A small self-supervised image encoder, trained from scratch: arch resnet.
Rows from block 2 of a small self-supervised image encoder, named by matrix and row number. Rows with one number belong to one channel. Each number is 50 + 15 x the weight over its row's rms, rounded and kept within 0 to 99. All counts start at 0.
After each channel's rows are labels from the 100 images, of 14848, where the channel reaches its highest value: "place" is the part of the image that holds the peak. Only what is clearly more common there than usual is listed. The data: drawn branching plants. In brackets: how many of the 100.
# convs0: first 3x3 conv (model.blocks.2.convs.0.weight, 48x48x3x3, each kernel summed), inputs 0-47
# convs1: second 3x3 conv (model.blocks.2.convs.1.weight, 48x48x3x3, transposed, each kernel summed), outputs 0-47

convs0.32:45 59 17 42 46 39 74 39 49 59 72 62 50 49 68 54 44 55 30 40 39 41 80 46 47 48 89 52 39 52 52 09 42 46 72 43 39 57 36 40 46 42 63 23 61 31 51 52
convs1.32:40 34 53 30 22 54 40 54 53 43 68 71 77 27 54 38 65 53 33 74 77 58 66 48 38 62 40 63 35 21 25 27 52 59 38 71 48 53 59 57 59 58 51 66 35 42 71 50
place: middle right (33)

convs0.9:44 59 77 23 48 66 36 41 52 53 51 67 56 43 43 30 29 40 37 54 33 93 63 31 40 73 25 43 38 42 40 60 50 34 38 75 30 45 30 65 41 53 36 40 59 59 52 51
convs1.9:29 48 40 60 54 47 36 55 59 51 58 47 37 43 55 22 46 63 46 46 59 34 32 29 71 31 56 68 37 46 55 68 22 70 35 63 10 38 50 48 52 13 37 55 23 60 45 53
place: middle left (52)

convs0.39:35 58 39 47 62 15 26 38 39 81 58 33 64 54 53 21 68 53 47 53 34 61 67 52 63 81 48 41 35 53 63 61 42 51 62 33 53 53 44 75 50 49 35 39 21 29 38 55
convs1.39:69 45 60 52 85 24 47 33 61 38 61 56 52 25 53 68 57 32 70 56 30 61 27 41 52 35 72 64 42 55 50 25 65 58 51 36 57 47 43 30 76 53 65 47 70 22 49 47
place: top centre (52)

convs0.0:32 67 58 56 79 66 75 40 60 50 26 49 44 90 43 24 24 63 33 39 39 61 50 41 34 57 45 40 28 43 70 42 45 42 54 62 46 58 66 54 40 46 59 35 44 54 44 17
convs1.0:36 46 59 43 28 62 46 61 53 41 69 42 40 43 48 45 76 73 45 70 78 44 48 48 50 43 47 52 52 65 34 73 32 40 51 32 26 40 83 45 11 49 39 65 64 79 53 53
place: centre (92)

convs0.30:39 77 67 49 25 60 47 41 53 41 54 50 75 78 57 67 27 49 37 53 26 34 52 54 27 73 65 67 45 36 37 74 74 38 67 52 57 43 40 52 48 58 42 39 28 54 18 47
convs1.30:51 41 44 55 37 66 48 47 61 61 37 75 45 68 40 49 44 32 43 28 61 47 56 80 53 66 42 19 48 04 53 56 77 54 56 42 62 49 18 41 64 48 42 41 59 47 77 44
place: centre (48)

convs0.41:42 46 40 69 43 64 30 65 35 85 48 28 43 32 59 52 52 35 70 37 65 24 37 48 54 35 81 52 56 39 35 28 55 37 37 54 56 34 38 48 54 54 61 38 43 31 21 77
convs1.41:46 43 44 53 56 44 72 57 43 68 47 34 51 72 56 25 72 48 38 33 54 55 42 13 37 50 49 33 61 72 73 52 58 13 44 77 64 65 46 45 20 52 48 66 65 58 57 62
place: bottom centre (64); centre (34)

convs0.25:56 71 48 54 61 33 74 63 33 66 63 17 62 58 70 40 57 83 35 37 60 26 63 67 70 51 81 40 37 43 35 50 40 37 51 45 70 68 31 39 48 48 47 58 57 38 33 44
convs1.25:48 51 54 46 51 41 55 64 41 44 37 32 38 52 79 39 40 16 64 57 36 42 70 61 47 57 51 70 53 58 63 60 22 44 48 64 63 63 68 19 56 06 70 53 48 74 43 52
place: bottom centre (68)

convs0.35:41 81 53 65 62 36 43 26 28 46 50 49 35 65 36 49 31 59 20 41 50 37 59 65 62 42 55 31 40 42 64 63 64 47 45 28 54 39 52 79 56 69 57 58 72 44 10 44
convs1.35:27 66 20 59 63 59 64 47 44 52 35 70 65 28 21 56 40 85 27 60 45 61 32 65 74 25 65 47 58 62 44 51 57 60 56 42 44 52 34 54 45 37 22 38 37 52 65 53
place: bottom right (36); bottom left (30)

convs0.44:22 65 47 73 36 71 71 60 57 49 63 56 54 57 55 44 28 32 50 62 40 76 48 53 50 70 38 55 63 38 24 61 53 51 52 25 27 48 38 29 68 66 32 25 41 24 36 43
convs1.44:62 66 51 67 72 49 30 59 57 48 71 73 45 68 62 53 42 41 54 37 39 35 27 82 29 45 74 39 57 64 27 80 70 49 73 22 39 55 42 55 70 59 55 54 49 38 49 45
place: middle right (52)

convs0.43:64 68 62 68 53 31 46 34 34 52 34 55 43 37 54 13 44 27 17 51 55 35 48 76 42 54 61 41 38 42 70 48 46 28 45 57 66 64 37 73 33 53 53 46 71 32 33 71
convs1.43:35 46 57 52 68 23 30 36 49 44 33 45 56 65 57 96 43 47 43 33 48 71 36 59 50 17 63 62 51 49 46 55 53 24 71 65 74 61 66 62 29 50 29 47 50 55 39 53
place: bottom centre (89)

convs0.40:44 74 39 53 41 55 12 74 38 25 57 22 41 65 38 55 36 67 60 53 51 61 25 45 44 69 41 44 56 72 47 51 33 50 43 54 25 26 65 53 45 47 49 19 76 53 46 54
convs1.40:40 67 70 49 49 41 66 69 46 76 55 37 36 65 49 37 26 21 45 40 48 30 70 48 45 20 52 38 74 52 28 44 35 52 67 71 52 43 72 46 35 38 45 42 15 56 50 54
place: middle left (30)

convs0.23:58 66 43 52 42 34 33 54 62 33 46 40 54 47 30 62 36 61 38 54 36 00 53 66 45 39 94 57 49 52 49 57 40 35 53 56 60 55 45 53 42 35 58 58 51 45 56 53
convs1.23:62 45 38 52 55 47 66 55 43 51 45 77 48 57 49 34 49 49 70 23 30 27 40 56 39 53 17 54 81 70 27 82 57 72 72 26 55 45 61 40 61 49 70 62 47 54 38 53
place: top centre (71)

convs0.12:58 56 65 34 66 45 29 47 38 45 22 41 36 41 32 56 07 42 37 56 45 76 43 48 51 53 33 40 39 41 57 64 45 56 62 45 18 50 46 58 48 93 62 30 44 37 39 54
convs1.12:31 53 58 34 77 45 60 45 43 75 51 64 52 75 44 38 42 76 46 32 58 39 37 30 50 33 70 22 52 51 39 80 55 67 67 53 65 65 73 69 58 43 34 62 45 76 56 52
place: top centre (71)

convs0.45:45 51 66 60 70 35 40 61 47 22 53 55 85 58 37 41 30 26 23 51 46 67 73 49 37 57 33 24 47 46 52 45 43 37 70 58 41 61 30 69 15 49 41 40 44 47 43 65
convs1.45:50 27 33 46 55 63 55 63 55 44 64 72 73 35 55 58 64 52 80 62 45 47 33 60 72 41 63 60 57 27 50 08 70 52 63 25 68 55 67 51 39 78 51 64 44 56 50 51
place: middle right (40)

convs0.38:47 32 46 46 41 43 57 80 43 40 50 81 31 54 41 38 66 22 57 67 31 67 31 64 72 36 28 58 60 21 57 61 37 41 53 83 56 46 67 52 55 38 70 52 64 58 38 45
convs1.38:64 70 32 70 28 44 40 55 48 55 71 63 49 69 31 51 46 56 54 33 79 31 44 62 74 53 64 39 55 20 50 59 52 51 40 55 47 56 44 54 57 61 09 68 31 71 71 36
place: middle right (49)

convs0.27:31 42 58 58 52 50 61 68 38 56 15 12 27 52 47 68 40 53 27 29 57 46 31 29 28 65 52 53 80 52 55 43 54 64 62 80 30 39 58 57 39 44 45 57 44 40 61 42
convs1.27:79 63 44 56 50 58 49 32 32 63 48 47 54 32 48 32 50 85 39 74 39 46 50 62 41 55 45 60 26 65 68 36 48 56 56 39 25 25 61 57 31 70 49 42 77 46 53 16
place: top centre (56)

convs0.6:50 58 37 19 70 55 50 61 39 27 45 67 58 44 57 32 77 44 67 70 55 68 63 55 40 44 35 56 50 60 50 46 65 20 97 63 41 49 74 49 44 63 31 56 37 41 56 61
convs1.6:65 67 50 68 54 72 52 54 46 46 21 52 31 42 45 83 52 43 55 38 25 48 33 80 52 77 25 34 41 52 45 69 70 31 28 52 64 50 30 39 52 47 56 50 61 33 41 70
place: centre (44); middle right (38)

convs0.1:49 60 59 55 34 37 27 63 56 59 58 48 52 31 53 59 93 30 46 39 35 61 62 40 66 65 44 97 54 39 50 64 49 34 45 41 39 56 43 47 09 39 41 49 51 66 42 43
convs1.1:38 47 56 47 31 38 59 64 35 50 57 41 32 75 40 86 54 74 32 62 80 53 34 38 54 38 60 33 40 65 28 57 42 27 55 63 25 52 54 56 16 55 52 60 65 57 49 69
place: centre (93)

convs0.3:35 40 28 59 65 43 50 31 36 42 58 08 25 62 44 57 41 53 50 48 38 42 36 51 23 67 22 61 59 32 67 57 79 52 64 42 58 59 76 33 44 76 51 43 42 49 61 52
convs1.3:55 48 55 65 60 67 25 37 39 45 52 56 52 66 33 42 81 66 61 49 53 46 61 32 42 29 54 74 41 35 77 59 72 54 60 55 39 64 61 33 13 43 45 75 45 75 53 28
place: top right (32); top centre (30)

convs0.4:25 64 50 40 55 78 64 43 74 46 63 47 34 48 66 41 40 72 61 37 71 43 52 73 43 60 51 61 57 24 69 53 42 26 56 44 65 38 42 52 35 65 37 70 14 46 28 66
convs1.4:78 73 42 61 41 63 29 41 75 60 65 49 49 55 44 55 29 42 38 43 74 38 66 70 64 30 82 51 53 13 60 44 50 55 55 59 61 57 50 74 52 66 41 51 18 53 51 48
place: middle left (37)

convs0.31:26 56 36 54 45 48 66 47 65 35 38 54 51 31 28 68 35 42 39 45 45 04 67 73 33 43 84 37 42 57 39 60 42 55 45 53 62 75 38 73 50 26 59 51 64 45 56 47
convs1.31:68 36 33 58 41 59 36 46 31 49 59 70 52 40 76 34 62 54 75 30 48 17 75 37 37 49 35 54 56 54 03 74 52 63 48 40 71 72 51 52 53 44 49 50 41 43 46 52
place: middle right (34); centre (32)

convs0.18:39 71 50 59 65 28 50 24 42 70 41 45 56 66 19 73 25 48 19 45 58 45 46 75 47 42 50 48 26 32 26 48 58 55 43 52 57 65 50 79 50 62 43 52 69 33 38 67
convs1.18:51 68 62 57 61 51 20 31 81 36 75 20 20 32 51 39 54 49 51 73 66 52 49 80 70 40 76 55 52 39 50 51 53 36 57 55 57 50 50 53 51 49 31 39 53 39 49 82
place: centre (43); bottom centre (37)

convs0.24:52 79 75 58 51 49 42 54 47 54 42 57 55 35 46 40 23 29 46 40 63 36 62 47 54 72 00 50 33 32 49 45 45 41 23 50 48 30 49 49 47 57 45 36 59 61 36 68
convs1.24:50 60 51 41 52 71 38 41 63 40 62 43 61 33 51 70 41 44 53 64 49 83 55 56 58 73 40 52 42 42 55 22 35 54 17 27 26 36 13 40 62 63 54 73 71 41 53 43
place: middle right (41)